{
  "model": "contrastive image-text model",
  "dataset": "drawn human figures in many poses",
  "train_examples": 195000,
  "image_size": 64,
  "crop_scale_min": 1,
  "horizontal_flip": true,
  "rotation_deg": 5,
  "tokenizer": "word",
  "vocab_size": 44,
  "loss": "sigmoid",
  "embed_dim": 128,
  "encoder_arch": "resnet",
  "encoder_norm": "batchnorm",
  "encoder_activation": "relu",
  "encoder_channel_attention": "se",
  "encoder_depths": [2, 2, 5, 2],
  "encoder_kernel_size": 3,
  "encoder_stem": "deep",
  "encoder_avg_pool_shortcut": false,
  "encoder_widths": [96, 144, 208, 320],
  "text_encoder_causal": false,
  "text_encoder_width": 256,
  "text_encoder_layers": 10,
  "text_encoder_norm": "rmsnorm",
  "text_encoder_norm_position": "pre",
  "text_encoder_activation": "gelu",
  "text_encoder_mlp_ratio": 2,
  "text_encoder_head_dim": 32,
  "text_encoder_fused_qkv": false,
  "text_encoder_bias": "all",
  "text_encoder_qk_norm": false,
  "text_encoder_parallel_block": false,
  "text_encoder_dropout": 0.05,
  "text_encoder_inner_norm": false,
  "text_encoder_positions": "learned",
  "init": "orthogonal",
  "residual_init": "zero_last",
  "optimizer": "muon",
  "muon_scale": "match_rms_adamw",
  "learning_rate": 0.0073,
  "momentum": 0.95,
  "nesterov": true,
  "orthogonalizer": "polar_express",
  "adamw_lr_other_params": 0.00075,
  "max_grad_norm": 1.0,
  "max_steps": 11900,
  "batch_size": 256,
  "epochs": 15.6,
  "lr_schedule": "step",
  "warmup_steps": 1190,
  "weight_decay": 0.03,
  "adamw_weight_decay_other_params": 0.05
}
Rows from block 7 of the text encoder of a small contrastive image-text model, named by matrix and row number. Rows with one number belong to one neuron. Each number is 128 + 32 x the weight over its row's rms, rounded and kept within 0 to 255. All counts start at 0.
After each neuron's rows are labels from the 100 texts, of 14848, where the neuron reaches its highest value: "fires on" is the input token at the peak. Only what is clearly more common there than usual is listed. The data: drawn human figures in many poses.
# fc1: MLP up (text_encoder.blocks.7.mlp.fc1.weight, 512x256), inputs 192-255
# fc2: MLP down (text_encoder.blocks.7.mlp.fc2.weight, 256x512, transposed), outputs 192-255

fc1.363 [134 137 149 152  71 168 130 109 128  81 123  99 101 147 155 124 122 159  88  47 146 135 161  97 124 104 116 126 141  99 117  80 119 130 134 134 110  84 124 168 147 127 169 121 129 154 157  17 117 126 117 135 140 110 120 178 108 126 139  80 166  95 121 111]
fc2.363 [125 128 118 107 128 110 107 117 130 141 142  94 120 137 123 136 115 121 144 121 184 122 172 212  70 159 151 101 189 133 141 147 163 117 150  96 120 101 107  72  88 140 138 144  99 103 210 114 130 176 119 192 117 171 124  92 145 122 121 167 125 140 126 100]
fires on: "grey"

fc1.374 [154 137  77 120 122 134 133 149 180 120 166  81 176 153 137  96 183 159  82 109  54 139 145  91 177 111 143 118 154 202 129 100 115 131 174 160 167 149 113  88 120 113 117 114 115 131 131 122 135 147 122 133  81 167 100 153 131 128 111 128 130 113 142  87]
fc2.374 [ 91 131 161  93  89 113  87 126 153 117 104 133 121 126 233 144 164 121 147 123  61  96 110 115  85 115  90  97 205 136  84 173 104 173  98 153 118  92 144 178  69 144 122  58 127  98 102 130 129 164 150 165 138 139 194 151 119 162  92 132 102 196 132 186]
fires on: "orange"

fc1.36 [ 79 108  94 151 168  91 113 164 101 172 103 110 178 179  96 108 101 115 157 151 152 148 124  76 111  89 170  77 127  71 130 114 148  70 202 160 137 180 122 128 153 157  85 194 155 119 141 162 130  80  63 140 118 121 163  92 132 111 152 113 158 204 127  98]
fc2.36 [127 134 152 209 164 115 146 159  70 133 163 122 152 159 138  96 142 154 197 150 154 121  92 135 147 137 134 123 148 170 113 184  70 128 146 121 123 176 100 126 139  88  89 162 174 162 132 164 121  99 183 162  62 104 161 127 174 168 189 138 101 139 169 115]
fires on: "pink"

fc1.215 [136 129 198 124  57 146 109 107 167 132 196 116 139 142  78 160 114 109 132  81 131 102 116 116  85 156 154 125  93 137 117 151 122 144 163  94 114 131  88 130 129 130 104 169 104  98  94 108 141 106 129 156 116 144  92 164 136 120 120  97 152 115 187 144]
fc2.215 [100 101 114 209 134 131 115  97 171 106 135 137 115  95 166 141 154 103 106 194 112 136 111  97 166 142  76 161  91 116 122  80 152  92 189 117 119 110 138 129 155  91 100  95 141  81 149 222 106 184 152 151 132 135 170 149 144 132  95 136 124  63 103 144]
fires on: "grey"; "black"

fc1.308 [ 91 164  94  79 132  74  92 135 197 151 125 109 127  85 139  85 146 117 142 116  64 134 145 125 140  98 127  45 169 181 124 119 143 113 154 125 173 137  99 132 117 105 125 168 138 102 149 147 167 110 114 191 111 163 168  76 146 150 102  98 126 146 155  56]
fc2.308 [206 119 130 111  68 123  79 127 156 138 140 151 144 133 124 136  80 112  86  96 143 114 133  70 115 138 111 159 144 128 122 115 100 115 105 154 139 130 183 139 137  62 150  46  60 181 125 109 114 182 126 179 117  89 118 110 149  98  91  57  88 151 147 103]
fires on: "pink"

fc1.170 [121 151 115 174  82 141 120  77  81 118 139  93 198 159 129 109 118  92 103 102 126 116 109 195 126 104 125 121 111 167 185  99 109 154  99 110 164 157 141 132 146 110 174  91 153 144 105 160 186 122 197 136  90  79 126 118  98 135  76 185 113 163  74 139]
fc2.170 [120 168 113 118 123 169  83  63 118 165 147 159  52  77 157 159  92 135 143  78 106 150 115 139 143 139 144 197 123 152  66 112 193 130 139 126 134  94 122 151  71 119  91 200 128 143 139  46 122 169  99 100 127 128 208 165  82 137 145 149 164 105 147 124]
fires on: "teal"; "red"

fc1.413 [199 107 129 134 156 116  68  81  58 150 133 124  86 146 143 112 131  56 119 139 128 140 156 102 174 122 176 140 110 147 127 146 128 111 158 140 114 139 121 131 144 113 160 179 182 176 120  86 148 123 111 162  43 110  95 138 101 129  86  65  85 117 170 117]
fc2.413 [ 85  79 190 177 190 150  83 192 155  95 111 175 120 113 133 143 140 135 162 123 142 132 126 200 112 122  51 131 134 132 170  71 147 148 118 170 122 200 150  90  93  64 120 111 129 170 147 124 134 129 108 156 145  75  82  93 110 101  93 104  95 126 107 188]
fires on: "grey"; "lying"

fc1.366 [138 148 164 143 100 163  96 147  88 142 150 187 107 132  72 111 181 149 155 139 115 130 120 109 104 161 158 115 121 118 144  97 160 106 165 106 132 114 127 153 168 131 103 122 152 140 104  96 133  85 103 167 103 160 189 151 149 170 116  83 144 200 119 126]
fc2.366 [154 123 173 191 203 126  78 103 151  77 132 119 148 116 134 129 141 140 140 148 163 180 139 204 137 128 135  83 177 119 113 104 133  92  92 139 145 182 176  34 115 126 104  97 155 114 168 151 105 105 140 178 141 113 135 109  80 162 116 163 106 109 121  87]
fires on: "grey"

fc1.48 [131  79 163  94 103 126  87 166  99 116 192 116 109 105  79 156  69 112 111 144 125 110 157 150 119 174 113 106 101 189 106 113  88 131 106 102 130 112 128 119  82 117 142 113 166  94 187 152 137  81 140  56 137 144 194 170 169  91  97  72 119 125 105 121]
fc2.48 [ 92 157  95  82 140 170  94  76 101 132 101 106  86 162  83  84 153 168 113 149  69 150 100 132 130 128  65 117 102  57 152  99 104 113 103 174 140 110 179 117 122 131 104 157 153 123 108  55 125 179 105 109 137 109 219 105 140 175 143  83 114 174 105 163]
fires on: "orange"

fc1.397 [155 121 130 106  93 120 136  68 127 166 158 128 153 103 122 149  69 148 110  84 149 142 136 112 117  91 146  83  83  90 110  63  77 127 112 160 160 101 127 121 110 137 104  82 135 111 150 113 113 121 146 110 155 116 197  70 152 105 132 194 136  64 206 156]
fc2.397 [ 86 152 151 170 120 120 146 161  80 127 139 182 100  84  66  96 124 135 142  71 120 107 108  87 109 137 122 107 122 184  96 108 173 147 148 164 155 131 136 167 136 115 154 112 157 128 113 158 123 183  72  27 177 140 184  95 100  68 151 138 172 134  60 154]
fires on: "grey"; "orange"

fc1.69 [158  59 192 126 124 109 117 153  75 106  75 150  81 120 151 138  99 124 119  98 169 125 150 179 106 160 171 135 133 149 178 127 100 132 157  91 160 131 136  96 100 144 136 134 104 176 179  78  61 128 130 134  75 127 139 209 126 152  57 136 164 120 126 127]
fc2.69 [127 155 136  87  80 145 128 126 134  80 186  56 187 113 134 184 114 168 173 131  85 111 128 118 152 125 118 182 144  63  95 114 192 165 155 111 147  97 114  92 173  93 123 155 118 145 143 135 128 115 102 197 172 126  84 120 139 150 159 133 115 134  99 127]
fires on: "blue"

fc1.241 [123 105 128 162  65 128 130 160 133 146 157 136 123 140  98 109 123 149  79 179  89 168  82 129  87 132  97 142 154 118 172 136 104 104 141 137 179 122 144 186 126 147 118  99 165 118 188 194 138 146  81  94 104 101 127 181 125 164 137  98  97 120 148 118]
fc2.241 [ 82  81 158 132 127  44  92  88 139 105 109 138 113  97 143 146 159 130  87  57 123  98 170 172 124 144 149 109 100 121  78 106  27 168 127 120 128 132 153 105 136 105 136 149  99 132 131 128 119  86 133 141 144 127  91 175 135 209 162 195 111 156 127  98]
fires on: "blue"

fc1.93 [115 175 148 141 136 172 199 128 136 163 128 157 134  97  97  87 123  87 137 140  84 110 149 163 195 103 122 132 155 126 161  94  84 142 156 124 138 121 104 126 137 101 129 150 136  99 117 130 135  85 146  99 197 113 158 176  47 146 138 145 151 138 190 137]
fc2.93 [ 67  91 177 127 159 139 134 146 132 125 116 177 116 142 187 107 132 162 161 141 117 167 109  80 138 103 107 151 138 102 134 136 114 116  98 120 105  99  90  72 199 111  95 133 120 145 158 129 132 136 110 190  83 168  85 139 100 162 140 111 172 157 111 118]
fires on: "brown"

fc1.126 [ 95  71 145  84 141 155  97 128 184 125  66 158  90 154 131 124 112 103 114 126 170 115 149  77 146 144 104 134 169 123 136 114  79 137 154 128 134 129 104 128 197 118  88  99 168 132  82 116 123 128 121 146  69 149 176 176 118 153 170 115 154 191 130 132]
fc2.126 [ 99  98 133 131 101 109 115 147 132 166  43 183 161 132 122 144  96 176  88 111  75 117  67 130 113 161 159 184 196 154 156  84 127  82 126 131 140 131 107 115 135  79 129 147 170 149 215 191 139 147 123 156 100 205 107 157  75 153  93 136  89 146 171 118]
fires on: "teal"

fc1.91 [152  63 104 127  80 152 124 112 175 173 128  77 142 145 113 129 161 165  98 135 162 111 110 163  73 134 162  95  85 122 149 114 132 165 121  98 140 131 108 130  89 126 133 139 118  86 122  74 127  64  74 104 104 161 147 120 118 110  80  92 174 100 109 159]
fc2.91 [125 134  95  78 144 117 157 150 174 132 163 105 132 155 123  75 109 154 114 137 132 161  98 106 231 135 108 130 124 170 176 188  82 145 109 144 134 156 178 119  62 152 147 126 177 119  74 107  81  81 122  73 114  90 137 128 106 189 156 113 124 107 123 144]
fires on: "blue"

fc1.369 [149 131 175  73 102 151 181 130 134 123 176 133 149 105 108 119 118 152 103 130  92 147 170 119 133 108 120 174 188 150 138  95 122 125 119 175  60  93 139 156 139  79 160 156  75 145 118  83 135 181 121  97 118 199 182 133 126 117 106 104 159 120 138  26]
fc2.369 [155 154  42 181 119 147 149 146  68 144 139  53 129 129 126 121 118 162 118 129 106 210 154  58 127 113 153 116  80 152 156 148 163 172 167 127 147 111 100 146 165 104 152 115 157 111 217 110 140 145 187  90 140 161 164 102 166 151  95 140  99 127  93 117]
fires on: "orange"

fc1.387 [148 148  69 120 134 171  82 157 144 158 170 154  87 166  73 166 152 126  91 131 181 137 131 145  76 141  85 129  84 120 181 112 165  94 127  84  83 116 138 110 149 113 151  50 179 129  94 147  83 123 198 138 152 115  87 145 144 145  93 107 180 151 206 128]
fc2.387 [237 155 165 146  97  83 150 155  72  58 140 138 126 146 137 146 132  93 121 110 210 134  92  84 163 175 112 137 107  98 174 102 144 100 154 118 120 112 143 145 121 157 138 123 131 139 134 137  78 125  84 118 119 146  95  96 122  71 187 126 151 151 123 129]
fires on: "red"

fc1.190 [125 115 138 150 104  86 159 120 135  77 174 127 140  87 197 124 138 179  88 102 141 105 159 151 113  51 170 134 117 109 152  49 109 117 114  98 106 131 128 114  71 104 123 167 124 134 141 105  75  78 131 177 126 151 143 179 107 126  99 132 127 130 129 155]
fc2.190 [127 119  84 127 141 172 150 113 150 130 145 135 139 157  75 113  82 103 125 105 176 117 137 121  85  84 192 154 159 120 103 150 135 167 169 109 116 132 162 120 160 165 126 112 146  86  43 149 110 183  90 179 124 161 165 109 107 153  95 155  99 104 123 141]
fires on: "green"

fc1.444 [144 138 185 118  98 108 163 153 111 119 145  81 182 155 168 139 175 176  88 147 109 119 117 109 153 126 133 133 126  98  89 140  77 193 102 102 188  82 173 131  94  90  63 147 140  95 128 104 114  47 141 149 158 150 117  81 130 142  90  68 125 121 128 105]
fc2.444 [147 138 115 111 134 120  87 149  53 164  85  96 121 155 159 155 151 106 159 116 137 104  73 134  99  76 129 142 149  88 158 145 157 139 124 130 112 151 148 123  84 127 184 132 138 152 127 125 108 150 179 154  91  75 175  76 191  85  90 127  84 168 125 157]
fires on: "orange"

fc1.179 [126 153  70  79 158 141 128 174 106 101 136 132 108 143 101 138 130 142 142  92  91 166 140 134 157 170 140  88 128 128 139  47 143 100 116 184 121 121 150 136 142 155 124  69 171 124 121  90 136 116 167 147 177 150  84 109 199 139  89 112  67 189 170 145]
fc2.179 [111 129 122 142 110 165 117 116 180 141 117  95 153 145 140 204 148  91 140 166 133 163  96 182 135 110 105 111 160 104 137 109 152  64  71 152 170  90 156 114 131 148  70  74 157  93 148 118 138 140  79 138 144 102 122  98 122 190 117 113  71 107 175 121]
fires on: "grey"; "pink"

fc1.381 [151 215 120 160 163 122 147 116 154 120 169 148 118 121  73 177 166 159 175 146 133 129  70  99 115 125 183  99 126 100 160  90 135 145 155  95 185  31 133 142 138 133 104 101 124 156 114 121 164 110 125 131 115 109 145 146 130 140 112 179  75 142 135 162]
fc2.381 [180 139  94 127 149 161 104 158  75  98 143 135  91 127 132 123 180 145  98  79 133 105  73 161 133 119 168 113 125 159 176 180 191  90 140  70 132 138 184  93 131 144 125 147 112 155 152  93 158 135 121 101 142 134 137 157 138 139 164 122 190 140 194 107]
fires on: "red"

fc1.237 [100 158 207 101 110 142 116 101 150 136 133  55 154 149 139 140 195 124 167 176  57 119 182 145 203 111 131  94 123 157 169 128 138 156 210 140  99 126 111 140 119 129  48 165 130 187  69  83 114 132  91 159  77 113 142 163  85 116 135 128 136 142 100  86]
fc2.237 [129 124 147 132  89 157 135 153 155 143  82  90 167  71 122 163 185 158 121 190  75 141 160 122 141 127 113 189 122 176 110 142 126 126 140 129 141 122 115 131  86 130  64  88 135 146 145  70  63  97  95 145  70 123 148 116 100 162  56 149 156 120 131  90]
fires on: "green"

fc1.434 [ 89 122  86 152 111 124 184 163  93 104 144 158 135 113 104 111  95 177  81 119 143 118 188 161  98  98 125 142  95  93 166 142 152 149  99 144 130 134 156 130  75  86 145 130 184 131  93 138 127 189 131 180 134  76 137  72  61 135  83 110 125  85 142 153]
fc2.434 [118 151 110 157 131 118 157  99 159  92  84 128 163  98 138 134  99 122 112 136  83 102 150 138  88 129 134 118 130 174 147 128 156 215 152 133 106 160 219  93 172 173 172 105 171 177 110 157 120  98 122 200 142 152 157  94  91 132 127 154 150 114 106 171]
fires on: "out"

fc1.195 [181 114 151 153  20 104 136 122 166 129 172 114 183 133 187 166  90 152  82 136 129 173 157 134  79 156 175 127  88 125 107  80 109 127 171 140 130 133 123  92 106  88 109 121 129 152  82 110 142 140 140 105 186 128 161 121 152 109  31  73 153  53 100 130]
fc2.195 [114 119  86 121  94 110 172 141 145 117 145 116 157 132 162  81 140 129  80 121  79 163 173  95  94 108 135 164 156 125 114 128 116 118 134 146 179 194 181  74  90  95 120 121 158 115 131 129 130 149 151 117 181 200 148 113 139 155 103  95  98 154 155  93]
fires on: "green"

fc1.479 [157 126 108 116 134 172 167 157 164 194 165 126 194 175 178 133 113 136  94  77 115 214 168 129  69 134 113 147 102 172  81 114  85 150 155 107  90 185 140 105  93  95 157 100 134 121 119  82 165 161 163 174 114 112 218 152 134 157  89 189 134 132 144 106]
fc2.479 [164 150 214 110 145 115 163  80  76 156  84 149 118  90 111 151  96 171  89 133 157 106 143 106  66 102 146 130  99 144 113 134 143 100 163  87 107 128 142 109 179 183 115 130 148  59 134 161 128 109  99 105 134 188 116  87  95 104 180 151 158 107 109 174]
fires on: "grey"

fc1.3 [153 102  68 146 141 129 130 226 123 232 173 124 128 152 135 162  91 131 118  56 163  92  86 127 200  97 175 119 131 157  94 157 137 135 144 136 109 155 108 122 138 127  73 106  94 156  57 140 117 169  79 144 125 173 127 151 133 143 127 127 101 143 168  84]
fc2.3 [158 144 114 150 127  92 120 149 127 178 110 142 170 175 132  96 144 128 121 144 186 153 147  66  97 127 107 123 135 117  74 171 119 100 174 141 131 148 104 107 114 110 106  73 100 154 130 146 162  93 106 144 153 169  89  88 146 133 121 155 150 133 153 100]
fires on: "pink"

fc1.288 [225 107 145 128 157 124 118 172  86 117 130 133  67 123  98 126 174 167  93 106 149  46  69 108 168 148 140 100 106 146 154  97 116 114 139  64 136  82 123  86 142 128 171  87 195 102  96 109 124  85 140  76  80 125  45 190 123 165 162 146 131 134  95 176]
fc2.288 [104 182 134 156 139  74 163 117 111 104 106 103 167 120  89 105  94 114 131 182  49 126 132  81 167  97 214 100 132 104 129 125 173 146  95 140 106 131 113 103 114 120 156 150 121 122 150 149 111 203  93 140 157 133 102 103 108 147 144 212 133 171 117 145]
fires on: "red"

fc1.348 [166 156 157 154 133  67 145 110  89 203 133  92 177 146  71 200 125  93 139 130 127  98 136 113 135 141 125  64 104 118 121 161 120 149 110 116  86 114  73 146 163 141  85 105 122  82 114 131 141 171 114 116 138 135 140  65 137 141  98 136  70 146 177 103]
fc2.348 [128 104 154  85 100 118 152 201 121 135 148  88 150 106 174  97 159 124 111 207 158 120 161 119 111  94 194 120 107 104 105  95 182 142  78 161 154 151 119 141 172 135 168 130 119 125 104 119 149 109  92 126 184 112 152 114 132 141 156 154 144 163 139 109]
fires on: "pink"

fc1.67 [165  71 130 169 130 143 105  88 116 139 117 110 112 197  91 134 113 147 131  84 120 153 154 151 156 167 129 105 130 142 178 112  91  96 177  77  67  98 120 141 136 134 147 128  97  79  67  96  66 108 136 124 124 131 136  91 137  85  75  98 171 118 146 121]
fc2.67 [123 136 152 180 174  97 127 191 108 100  79 112 115  97 155  79 138 183  81 168 121  89  91 144  94 134  91 120 120 114 155 141 166 143 114 184 155 119 133 132  88  67 104  98 137 171  68 111 118 106 138 135  97  90 120 189 147  65 134 160 133 107 121 125]
fires on: "brown"; "up"; "orange"

fc1.371 [134 109 173 150 142 119 153 136 202 187 148 154 138 190  83 141 187 115 143 166  89 142 115  72 101 121  58  58  94 114 135 119  92 188 134 112 196 166 136 104 136 150  93 128 159 124 101 177 144 116 160  68 114 123 142 183 131 146 119 132 123 121 129  92]
fc2.371 [ 96  99  84  88 156 181 149  90 112 110  89 135 136 152 103 102 128 163 113 135 149 162 159  74 117 128 159 195 136  89 146 173  97 127 159 151 153 188  80 109  92 124 138 176 106  40 195  86 103 121 133 175 150 132 125  77 147 127  74 155 154 160 152 117]
fires on: "brown"

fc1.45 [152 130  97 100 105 140 160  97 157 113 148 125  98 111  73 111 144 158 107 173  98 121 135 111 128 156 176 112 134 166  96 101 118 135 116  80 108 115 156 129 136  93 146 130 199 145 185  82 168 135 171 119 102 190 161 118 174 133  80 138 195  62  73  52]
fc2.45 [102 174 151 112 142  95 166 160 118 136 148  72 172 188 153 137  96 125 170  89 125 200 105  77  92 108 119 153 144 127 163 144 116 135 165 120 150 154 151 153 146 117  84 192 123  85 171 126 125 146 201 114 131 143 112 128 161 140 110 135 103 127 117 171]
fires on: "orange"

fc1.189 [105  63 160 135 125 153 141 129 129  88 110 142 199  92 168 170 164 200  87 156 115 118 176 162 120 109 148 150  78 127 202 100 123  99 152 138 131  70 171 151 115  64 133 104 130 101  81 130 122  70 147 108 115 152 147 120 123 144  87 123 170  82 112 145]
fc2.189 [ 68 126 112 155 102  80 126 157 153 106 145  85  67 166 132 157 141 150 112 147 154 137 115  70  97 106 177 124 119 100 100  88 123 136 159 160 231 179 123  90  91 166 132 175 167  89 141  93  98 122 156 175 142 136 111  67  46 155 134 103 103 125  68 110]
fires on: "green"

fc1.311 [197 125 138 141 114 116 113 106 138 112 155 134 131 141 107 192 128 187  62 169 162 155 104 132 103 168 192 151 147 178 117 106 111  69 118 150 159 122 102 135  50 160 131 115  99 127 165  36 134 161 115 118  69 122 100  96 109 166  99 141 175 128 112 118]
fc2.311 [ 68 145 166 129 144 139 142 158 133 157 101 131 117  84 131 133 104 159 160 163 119  56 135 112 170 109 132  68  84 202  97 206 164 128 150 158 120 108 112 105 137 126  54 142 138 109 152 195 141 188 150  93  68  90  93 181 108  85 105 133 117 138  54 121]
fires on: "blue"

fc1.423 [116 138 166 137 126 148 130 131 207 156 187 130  60 150 136  79 135 122  98 175 131  94  98 143 106 119 185 119 116 118 134 145 125 115 154  57 104 194  97  87 130  71 117 110 131 173 173  69 114 108 168  86 121 139  89 164 101 169  91 102 127 174 115  91]
fc2.423 [ 84 148  90 146 110  76 104 149  96 161 137 112 171 134 107 157 161 131 147 128  85 117 138 100 142 132 184 159  97 142 114 188 107 147  28 155 124 147 160 170 105  75  68  75  91 110  99 159  83 138 133 140 142  93 144  94 115 110  97 120 150 121 117 135]
fires on: "orange"

fc1.235 [135 149 143  70 140 170 148 115 150 106 134 155  90 107  77 195 134 139 133 142 140  74  94  73  91 109  82 121  94 162 129 103 170 130 128 123 119 120 104 107 136  94 143  93 174 117 147 123  90  90 160 134 119 125  84 131 167 118 126 164 140 155 199 169]
fc2.235 [137 140 210 177 147  97 122 130 146 130 141 125 144 165 100 100 112 120 108 118 149  81  63 133 181 127 138 193 125 111 120 122 169 131  70  89 144 126 130 162 163  97 137  54  86 102 109 131 108 109  94 151 120  31 111  92 155 194 136 164 118  72 106 110]
fires on: "red"

fc1.96 [193 184  80 177 112 120 122 218 165  57 170 105  96 116 219 182 101 146 114  88  91 100  91 100  48 122 126 130 145 105 146 131  84 182 145 139 111 193  54 152 108 111 101 132 191 146 177 136 113 121  99 164 149 120 124 105  61 120 155 161  84 130 138 152]
fc2.96 [160 122  73 169 110 158 116 138 102 126 144  77 100 107 115 108 133 111 142 117 117 138  98 104 135 128 139 109 146 127  90 135 178 134 120 112  94  93 103 124  38 116 169 161 138 175 125 119 151 142 117 181  99 100 121 153 125  56 155 176 112 216 145  89]
fires on: "blue"

fc1.303 [162 112 117  65 168 146 185 188 104 175 189 108 188 156  60 103 111 139 114  86  89  74 119 162 140 107 107 193 167 138 114 191 103  64  86 100  97 117 102 136  95  85 119 114 194 156 129 132  76  82 145 119 153  92 123 111 167 110  91 149 149 150  94  74]
fc2.303 [129 156 101  92 104  88 140 112  60 153 167  80 128 144 101  78 107 151 125 127 127 108  91 130 121  80 157 113 123 123 113 112 117 119 137 120 144 188 111 135 146 163 116  61 118 155 137 162 131 122 100 101 137 123 119  64 149 111 113 114 148 130  86 133]
fires on: "orange"

fc1.309 [128 197 108 105 119 148 113 108  17 164 115 115  89  98  94 158 120 160 151 110 132 150 117 154 115  90 142 121 120 191 137 115 149 188 104 154  52 144 116  81  93 106 243 111 101 128  87 144 101 172 134 121 157  83  82 132 106 135 122 104 108 133  96 104]
fc2.309 [190 116 131 127  84 158 151 176 197 118 109 110 121 209 140 127 110  85 127 123 120 125 110 114  96 156 111 137 137  97 121 131 228 123 125 126 156 122 108 148  89 123 116 190 144 170 138 131 146  98 178 174  89 105 117  72 113 138  54 102 126 113 178 137]
fires on: "red"; "blue"

fc1.496 [178 170  55  50 143 126 161 169 112 145 202 120 137 179  41 125 104 176 110 124 132  28 122 142 128 110 165 156 149 162 101 109 146 127  88 171 126 172 126 132  88  79 126 159 153 109 134 147 126 132 128 166 108 119 182 123 153  81  66  78 130 185  79 102]
fc2.496 [176 148 167 159 115 154 198 132 118  59 101 144 135  74 103 140 138  89 154 117 184 120 125 150 153 109 114 133 116 104 142 126 143 148 160 115  67 128  98 121 173 170 110  99 142 105  95  97  96  79 142 118 163 119  59 118 144 140  91 146 113 108 135 134]
fires on: "red"

fc1.418 [ 94 172 140  54 141 127 142 125 174 133  99 133 163 106 175 122 107 124 108 146 149 134 156 117  87 123 165 118 132 113 102  92 112 149 164 136 109 111 134 138 137  89 143 145  94 121 107 137 119 126 147 100 153 157 189 119 140 110 156 155 129 140  71  70]
fc2.418 [ 87 102  84 135 169 198 116 136  47 105 207  56 135 123 111 121  86 157 132 170 123 164 154  64 132 132 151 128  88 130 143 135 164 149 157 145 122 166 132 140  71 119 150 166 138 142  96  83 102 122 141 105  90 111 126  88  66 135 154 138  98 148 116 144]
fires on: "green"

fc1.379 [111 155 156 142  80 162 129  80  55 175 155  57 172 170 140 125 125 182 118 146 107  90 163 136 100 145 128 158  85 141 133  95  78 138 180 103 157  66 123 112  49  58 120 116 177 138 131 111  84 154 100 126 165 127 100 138 121 188 103  98  97  98 121 116]
fc2.379 [133 142 111  89 135 140 104 154  96  52 105 111 148  95  92 144 109 153 131 123  98 201  89 165 166 141 148 153 147 140 116 153 123  95  72 166  98 108 140  89 155 168 130 200  95 116  84 163 112 104 143 158 149 186 136  81 119 169  91 145 130  97 122  79]
fires on: "green"; "blue"

fc1.185 [110 127 123  57 127 218 165 152 153 119 166  68 148 112 146 136 123  75 159 153 144 102  79 135 162 131 164 109 130 129 130 106  92 126 176 146  86 121 156  97 141 116  96 123 169  85 108 172 144  78 208 100 113 159 128 161 175 113 129 204 142 100 127  76]
fc2.185 [115  77 145  57 108 138 133  92  95 156 120 112 113 109 114  93 109 134 140 147 145 114  96  45 123 141 130 190  70 127 108 184 154 103 131 132 157 222 122  95 190 102 143 133 113  76 125  80  99 188 120 146 182 132 153 113 173 146 132 150 102 183 157 101]
fires on: "pink"

fc1.230 [100 137  80 151 134 117 190 142 151 157 179  90 143 151 127 112 108 125 137 137 188 167 169 108 144 145 117 128 129  63 102 155 151 151 169  80 132 132  70 155  97 114  93 140 155  89 123 184 129 110  99 232  98 112 138  84 113 157 149  85 146 134 219  75]
fc2.230 [118 133 144 123 138 147  98 102 103 143 102 168 115 141 138 153 105 160 116  96 109 110  93 143 136  97 145 144 127 154  56 144  59 170  92 188 166  92  74  73  91 134 131 135 114 153 142 179 115  69  70  71 120  97 139 123 115 106 137 135  79 128 138 130]
fires on: "pink"; "white"

fc1.152 [ 24 102  88 120 130  63 152  96 125  87 102 157 109 122  60 104  92 172 151 109  54  90 160 156 112 106 116 165 108 161 154 134 124 191 104 152 169 111  91 140 115 154 150 119 181 164 109  82 157 165  95 140 182 106 149  96 112  67  86 120 124 110 149 143]
fc2.152 [ 77 117 105 152 138 102 107 110  83 114 101 135 101  77  83 138 121 165 145 155  58  84 122 133 129 115  39 193 104 170 203 160 170 147 116 113 198 130 171 172 127 121 128 139 128 158 108 130 175 109 112 133 130 103 148  99 110  82 137 157 105 118 144 167]
fires on: "out"